From a checkpoint of a small masked spectrogram model: 5.13M parameters, encoder norm rmsnorm.
Rows from block 3 of the encoder of a small masked spectrogram model, named by matrix and row number. Rows with one number belong to one neuron. Each number is 50 + 10 x the weight over its row's rms, rounded and kept within 0 to 99. All counts start at 0. After the name is the row's rms in percent of the matrix's.
After each neuron's rows are labels from the 100 clips, of 14848, where the neuron reaches its highest value: "top examples" is what is common among them. Only what is clearly more common there than usual is listed. The data: struck, bounced, scraped and rolled objects made by modal synthesis. In brackets: how many of the 100.
# fc1: MLP up (encoder.blocks.3.mlp.fc1.weight, 640x160), inputs 0-53
# fc2: MLP down (encoder.blocks.3.mlp.fc2.weight, 160x640, transposed), outputs 0-53

fc1.331 069:41 49 60 39 52 58 68 46 35 42 43 56 70 67 51 62 40 44 60 46 58 52 53 72 63 53 45 43 66 60 69 33 60 53 58 63 49 47 68 46 61 59 44 53 41 59 49 56 52 44 64 51 50 35
fc2.331 057:66 60 39 60 42 49 36 52 58 52 44 52 52 62 58 63 44 50 59 59 50 52 48 61 55 41 31 63 52 40 43 43 50 57 45 56 53 62 51 64 37 59 34 40 62 61 31 53 41 44 39 37 62 56
top examples: steel-like damping (46)

fc1.522 138:48 60 63 55 44 42 40 36 45 64 49 43 49 55 49 53 36 62 46 54 44 34 22 49 57 43 48 42 68 48 43 43 53 30 44 71 46 58 50 50 33 61 63 51 60 50 54 41 36 51 44 54 59 31
fc2.522 122:55 54 46 38 63 46 53 56 61 57 50 54 34 45 48 55 54 32 44 59 66 53 51 62 64 47 35 57 56 57 59 49 54 55 61 37 50 44 49 65 63 32 52 32 46 48 52 61 47 65 43 46 44 41
top examples: hard striker (83); mains hum (38)

fc1.330 068:48 55 55 58 46 45 64 68 67 61 58 47 36 54 40 42 55 48 56 33 38 42 52 61 51 43 62 39 48 46 39 44 63 35 41 52 38 41 61 73 58 50 29 59 52 44 35 50 48 58 47 51 15 60
fc2.330 096:61 42 56 64 62 53 57 57 56 59 60 52 49 45 42 45 29 65 39 57 42 48 53 67 49 46 59 26 60 49 61 25 49 37 55 38 54 55 29 42 50 65 47 38 52 31 56 49 48 53 65 40 69 55
top examples: striker: soft (77); white noise (53); pink noise (40)

fc1.618 071:50 32 35 52 42 35 56 49 54 53 41 56 49 38 39 58 54 32 42 64 47 53 50 47 46 56 50 47 48 31 42 38 37 32 53 49 69 43 45 48 68 55 66 35 45 42 47 40 59 31 33 44 53 47
fc2.618 083:42 40 57 47 43 53 48 51 53 51 32 58 54 51 34 51 52 20 60 63 45 59 45 43 51 45 57 47 58 45 54 63 54 69 60 41 44 45 41 42 39 60 57 37 70 48 58 77 51 55 65 40 40 58
top examples: striker: soft (88); large (70); membrane (51)

fc1.39 108:47 55 71 41 45 57 66 37 35 54 66 54 43 50 62 61 48 54 59 56 60 54 61 59 45 37 35 45 65 53 61 61 38 44 44 43 34 62 34 56 50 60 61 54 49 54 58 71 52 35 48 57 75 47
fc2.39 105:45 34 55 37 64 47 54 62 53 62 39 50 42 56 49 41 42 39 39 50 54 55 59 56 66 64 41 62 59 57 59 62 61 37 57 49 38 44 43 63 42 47 51 42 37 54 57 51 57 44 58 55 41 57
top examples: hard striker (76); square plate (39)

fc1.392 095:64 50 52 45 44 44 47 45 45 51 44 60 48 40 63 51 50 73 69 39 47 49 41 63 29 37 56 33 41 33 39 44 75 61 42 55 65 64 53 62 49 55 56 62 54 54 62 39 43 57 44 44 43 58
fc2.392 098:50 30 56 48 42 50 55 49 54 58 49 46 47 67 41 50 56 34 28 55 41 66 55 47 37 51 39 50 41 40 60 49 45 50 52 60 34 65 62 26 57 39 30 48 71 41 38 51 43 54 48 44 61 45
top examples: rubber-like damping (76); repeated hits (70)

fc1.563 082:42 47 49 61 50 56 28 46 40 40 37 45 54 39 66 51 30 52 60 38 63 44 55 56 36 50 48 32 53 34 55 57 51 48 56 48 45 46 43 51 61 38 39 40 36 54 71 64 39 55 53 53 41 47
fc2.563 090:54 43 57 46 54 46 65 50 62 45 41 36 54 55 50 56 57 34 41 45 50 50 45 67 50 46 42 58 40 61 47 53 29 33 65 49 55 50 57 32 50 61 53 58 51 48 46 47 60 52 46 46 58 61
top examples: small (89)

fc1.302 088:72 40 53 45 65 56 47 59 44 54 29 63 57 43 50 48 43 39 52 30 55 54 50 43 64 60 44 64 67 44 65 41 54 31 52 43 37 41 52 48 57 46 54 56 54 51 65 53 48 62 60 60 53 37
fc2.302 080:33 56 42 47 44 46 38 40 37 38 64 49 35 50 46 69 56 43 69 63 45 39 46 55 36 44 39 46 55 56 58 44 53 64 49 49 48 58 57 62 49 59 55 39 36 32 47 42 54 26 37 19 50 56
top examples: steel-like damping (57); clipping (29); text has "clipped" (29)

fc1.501 077:51 52 54 53 59 24 57 23 58 46 43 42 42 56 61 48 49 46 43 60 60 55 56 45 42 72 35 40 60 67 42 48 56 50 42 35 48 28 45 50 45 54 60 50 21 46 53 52 38 51 49 54 62 55
fc2.501 071:60 34 66 37 49 65 43 61 40 50 62 50 51 47 45 22 47 38 42 62 48 39 61 38 45 52 69 61 42 40 52 52 59 51 57 48 47 57 50 39 40 34 55 52 46 49 40 43 49 33 70 52 61 49
top examples: small (82); scraping (49)

fc1.555 085:48 49 73 46 56 59 54 60 56 41 54 55 52 62 40 65 58 39 57 33 53 41 36 44 26 47 48 46 41 47 46 50 48 38 50 47 43 40 58 42 40 52 51 49 57 51 49 51 44 31 49 51 73 57
fc2.555 100:49 40 52 55 44 19 45 49 47 41 62 55 57 49 63 19 45 43 31 42 40 55 65 46 71 51 46 66 49 57 63 49 51 58 51 39 54 65 43 46 40 54 50 54 46 47 59 40 55 66 46 55 53 49
top examples: clipping (53); text has "clipped" (53); pink noise (50); white noise (27)

fc1.284 063:42 37 55 54 45 42 50 56 47 74 53 56 53 54 42 42 52 36 38 44 45 67 52 51 43 57 55 47 48 47 47 45 53 78 47 35 53 43 54 45 56 38 53 41 64 57 27 36 64 64 41 46 53 59
fc2.284 069:60 54 56 60 58 59 59 34 48 47 62 43 55 47 57 48 52 62 55 56 53 37 45 39 66 52 46 47 53 58 45 45 70 68 41 56 59 35 59 61 61 50 56 48 54 48 51 56 67 32 81 49 60 36
top examples: clipping (58); text has "clipped" (58); steel-like damping (52); shape: membrane (33)

fc1.447 087:51 27 42 43 49 48 57 49 64 43 55 58 51 49 58 46 46 49 45 40 51 55 60 48 41 46 51 48 50 58 67 44 53 49 62 33 46 54 48 57 55 47 40 46 26 53 33 53 38 58 49 41 49 62
fc2.447 081:56 67 71 49 54 61 51 41 66 40 70 40 50 40 26 48 55 64 50 60 54 41 50 60 56 54 62 45 45 52 42 73 62 46 44 50 47 50 43 68 50 50 40 56 46 41 63 56 58 55 64 57 69 29
top examples: steel-like damping (86); action: repeated hits (42)

fc1.268 141:41 29 43 54 40 49 52 42 42 30 75 42 37 44 54 55 42 50 46 45 54 47 52 54 44 38 59 70 38 35 56 37 56 48 44 23 63 48 68 50 51 45 63 58 39 55 37 54 27 50 45 33 41 44
fc2.268 137:46 48 69 29 52 67 52 52 59 44 53 41 54 17 44 37 37 54 48 63 35 46 65 65 60 36 63 44 33 49 53 59 39 55 40 56 46 58 48 56 40 37 40 44 52 44 49 53 60 43 57 58 51 32
top examples: small (71); one hit (52); string (44)

fc1.441 093:39 46 32 62 53 61 39 50 56 45 39 64 36 64 63 60 66 51 51 69 34 46 61 45 42 65 44 45 40 52 73 48 53 62 56 63 60 46 61 39 48 57 66 53 49 50 48 32 46 54 61 52 45 37
fc2.441 093:58 72 54 55 65 58 46 65 53 64 64 45 50 42 46 58 51 61 47 53 70 48 46 66 55 50 40 45 57 44 55 57 40 43 54 39 40 55 27 59 41 57 45 58 42 59 57 51 63 49 47 68 50 60
top examples: hard striker (85); small (70); material: steel (40)

fc1.429 097:52 52 48 54 34 40 56 55 78 39 56 55 63 63 58 53 48 57 85 52 45 34 54 49 43 30 37 42 61 55 34 36 59 47 38 30 58 42 64 47 52 57 49 49 51 60 65 43 51 59 52 59 49 58
fc2.429 100:32 43 73 49 78 46 32 55 54 55 55 52 55 64 34 57 54 40 35 48 35 49 44 47 45 65 41 43 48 49 54 38 31 51 61 67 72 65 51 38 63 56 58 58 61 43 54 44 29 55 54 29 52 57
top examples: clipping (53); text has "clipped" (53); pink noise (37); material: steel (36)

fc1.210 051:49 41 36 58 51 56 47 38 43 55 66 57 50 64 47 66 66 43 52 45 57 50 59 68 64 43 47 60 45 58 68 52 51 53 53 34 44 53 41 63 65 55 33 60 41 56 58 53 36 48 36 67 51 48
fc2.210 060:53 36 51 64 42 30 44 48 43 47 69 52 65 55 65 47 41 43 68 44 53 49 51 30 51 61 46 48 52 47 47 60 26 67 65 49 51 36 68 25 51 41 52 40 53 46 53 55 36 57 51 60 37 44
top examples: clipping (46); rubber-like damping (46); text has "clipped" (46); membrane (41)

fc1.408 073:48 47 41 37 49 72 34 55 47 58 64 40 53 65 56 36 62 52 76 56 58 37 44 49 28 58 39 67 54 62 71 62 59 53 50 49 61 42 46 52 48 54 65 42 39 40 40 53 51 58 38 54 59 55
fc2.408 085:49 50 48 72 62 36 54 40 49 46 50 44 52 68 64 48 40 54 51 55 61 54 71 50 44 61 62 58 61 61 46 52 32 52 65 28 58 61 55 36 43 38 46 45 44 52 58 44 36 64 43 61 47 53
top examples: clipping (40); text has "clipped" (40); mains hum (39)

fc1.64 112:45 50 44 62 35 41 39 35 52 63 63 48 39 57 60 72 54 31 38 36 66 33 49 41 38 50 50 44 57 50 62 46 46 44 52 37 47 54 49 40 63 57 56 42 49 51 42 45 36 45 52 42 45 35
fc2.64 130:45 70 38 38 64 56 63 72 24 58 30 62 58 34 37 39 66 61 54 59 58 47 54 45 52 49 49 48 62 60 50 64 66 60 57 73 51 45 50 49 51 47 47 46 40 42 50 48 49 69 69 42 54 46
top examples: hard striker (92); steel-like damping (49)

fc1.404 101:49 59 45 34 31 57 40 59 65 62 45 56 49 32 42 60 35 54 63 60 44 47 46 49 57 65 49 23 38 47 34 61 47 45 39 46 47 38 52 44 54 36 24 44 43 47 54 65 64 41 42 62 45 57
fc2.404 099:36 34 48 58 61 41 34 41 46 65 70 40 47 31 60 65 48 56 44 42 54 49 52 59 45 53 49 63 64 52 67 35 46 62 24 52 53 38 62 62 41 62 70 57 50 58 55 45 41 49 42 36 49 54
top examples: striker: soft (92); steel-like damping (77); shape: clamped rod (39)

fc1.36 109:58 47 48 59 52 40 40 57 62 49 55 54 49 55 61 69 34 48 57 41 49 56 53 50 56 37 48 64 36 53 44 53 50 49 45 50 43 57 64 48 59 72 38 44 38 44 46 43 55 60 57 48 47 36
fc2.36 114:47 54 59 43 39 61 38 41 47 38 48 40 52 57 44 37 68 40 43 58 58 49 46 44 29 59 66 60 49 24 60 45 38 29 47 47 44 59 55 49 52 54 58 60 44 43 51 49 56 63 52 42 41 56
top examples: rubber-like damping (62); plastic-like damping (35)

fc1.608 059:55 49 79 58 57 33 54 51 38 65 43 41 58 61 45 62 62 67 57 54 43 47 38 31 41 55 57 61 52 52 57 54 38 54 44 43 44 49 45 45 50 62 45 46 45 72 60 45 37 42 75 57 64 49
fc2.608 064:43 20 75 49 56 41 50 41 41 56 53 52 67 49 57 69 51 46 60 47 43 66 49 45 59 52 48 61 56 68 37 43 41 52 63 47 44 58 54 48 43 56 58 45 38 64 69 48 26 48 62 71 56 54
top examples: clipping (55); text has "clipped" (55); steel-like damping (47); action: repeated hits (42)

fc1.262 074:43 54 60 66 37 62 37 57 34 49 43 52 61 30 50 51 58 33 47 38 32 62 55 43 31 63 51 54 35 50 50 49 48 61 56 61 44 53 58 59 43 50 54 54 43 51 58 44 50 40 60 70 43 50
fc2.262 061:39 38 48 57 54 27 54 39 65 48 56 43 41 42 60 43 36 53 59 53 66 39 56 65 48 46 50 62 45 45 54 50 46 54 43 50 56 49 52 52 34 62 30 42 57 60 42 61 42 67 52 56 49 42
top examples: hard striker (84); steel-like damping (75)

fc1.289 093:51 54 56 50 54 48 48 38 43 52 46 49 46 62 41 63 48 59 45 57 25 38 55 65 52 56 52 51 51 68 55 56 57 50 27 57 41 59 67 55 42 70 48 50 41 70 38 50 33 51 69 41 55 56
fc2.289 086:43 47 43 70 44 30 47 59 42 41 63 59 53 58 54 47 79 52 57 43 51 67 35 53 49 51 31 67 51 50 52 43 45 55 81 48 60 62 54 22 49 42 45 47 40 43 49 74 47 58 32 50 65 52
top examples: action: bouncing (44); clipping (37); text has "clipped" (37); mains hum (34)

fc1.19 089:32 37 52 70 58 54 41 52 62 63 47 47 68 46 31 57 37 40 34 57 45 53 60 47 53 56 42 39 42 50 53 65 44 60 44 48 47 38 44 45 61 43 46 30 42 79 68 73 52 49 42 56 38 49
fc2.19 089:48 50 43 49 46 63 56 35 42 40 36 42 56 52 58 48 47 61 23 53 43 39 56 23 49 43 39 42 44 52 50 52 53 53 60 43 35 57 55 44 48 58 48 52 32 53 52 47 30 79 55 54 45 44
top examples: clipping (33); text has "clipped" (33)

fc1.456 121:40 61 60 58 59 51 63 42 43 65 62 38 34 42 51 53 55 35 45 37 46 40 40 54 56 46 43 54 53 59 57 46 66 57 72 59 54 48 63 50 45 45 55 56 46 49 51 47 30 61 53 44 48 48
fc2.456 131:48 59 21 35 45 45 46 40 53 41 57 48 36 47 55 36 44 52 45 62 62 50 66 42 37 45 46 40 38 64 62 53 55 41 28 50 43 45 40 70 62 40 37 35 49 53 38 41 61 65 51 47 59 62
top examples: hard striker (90); steel-like damping (64)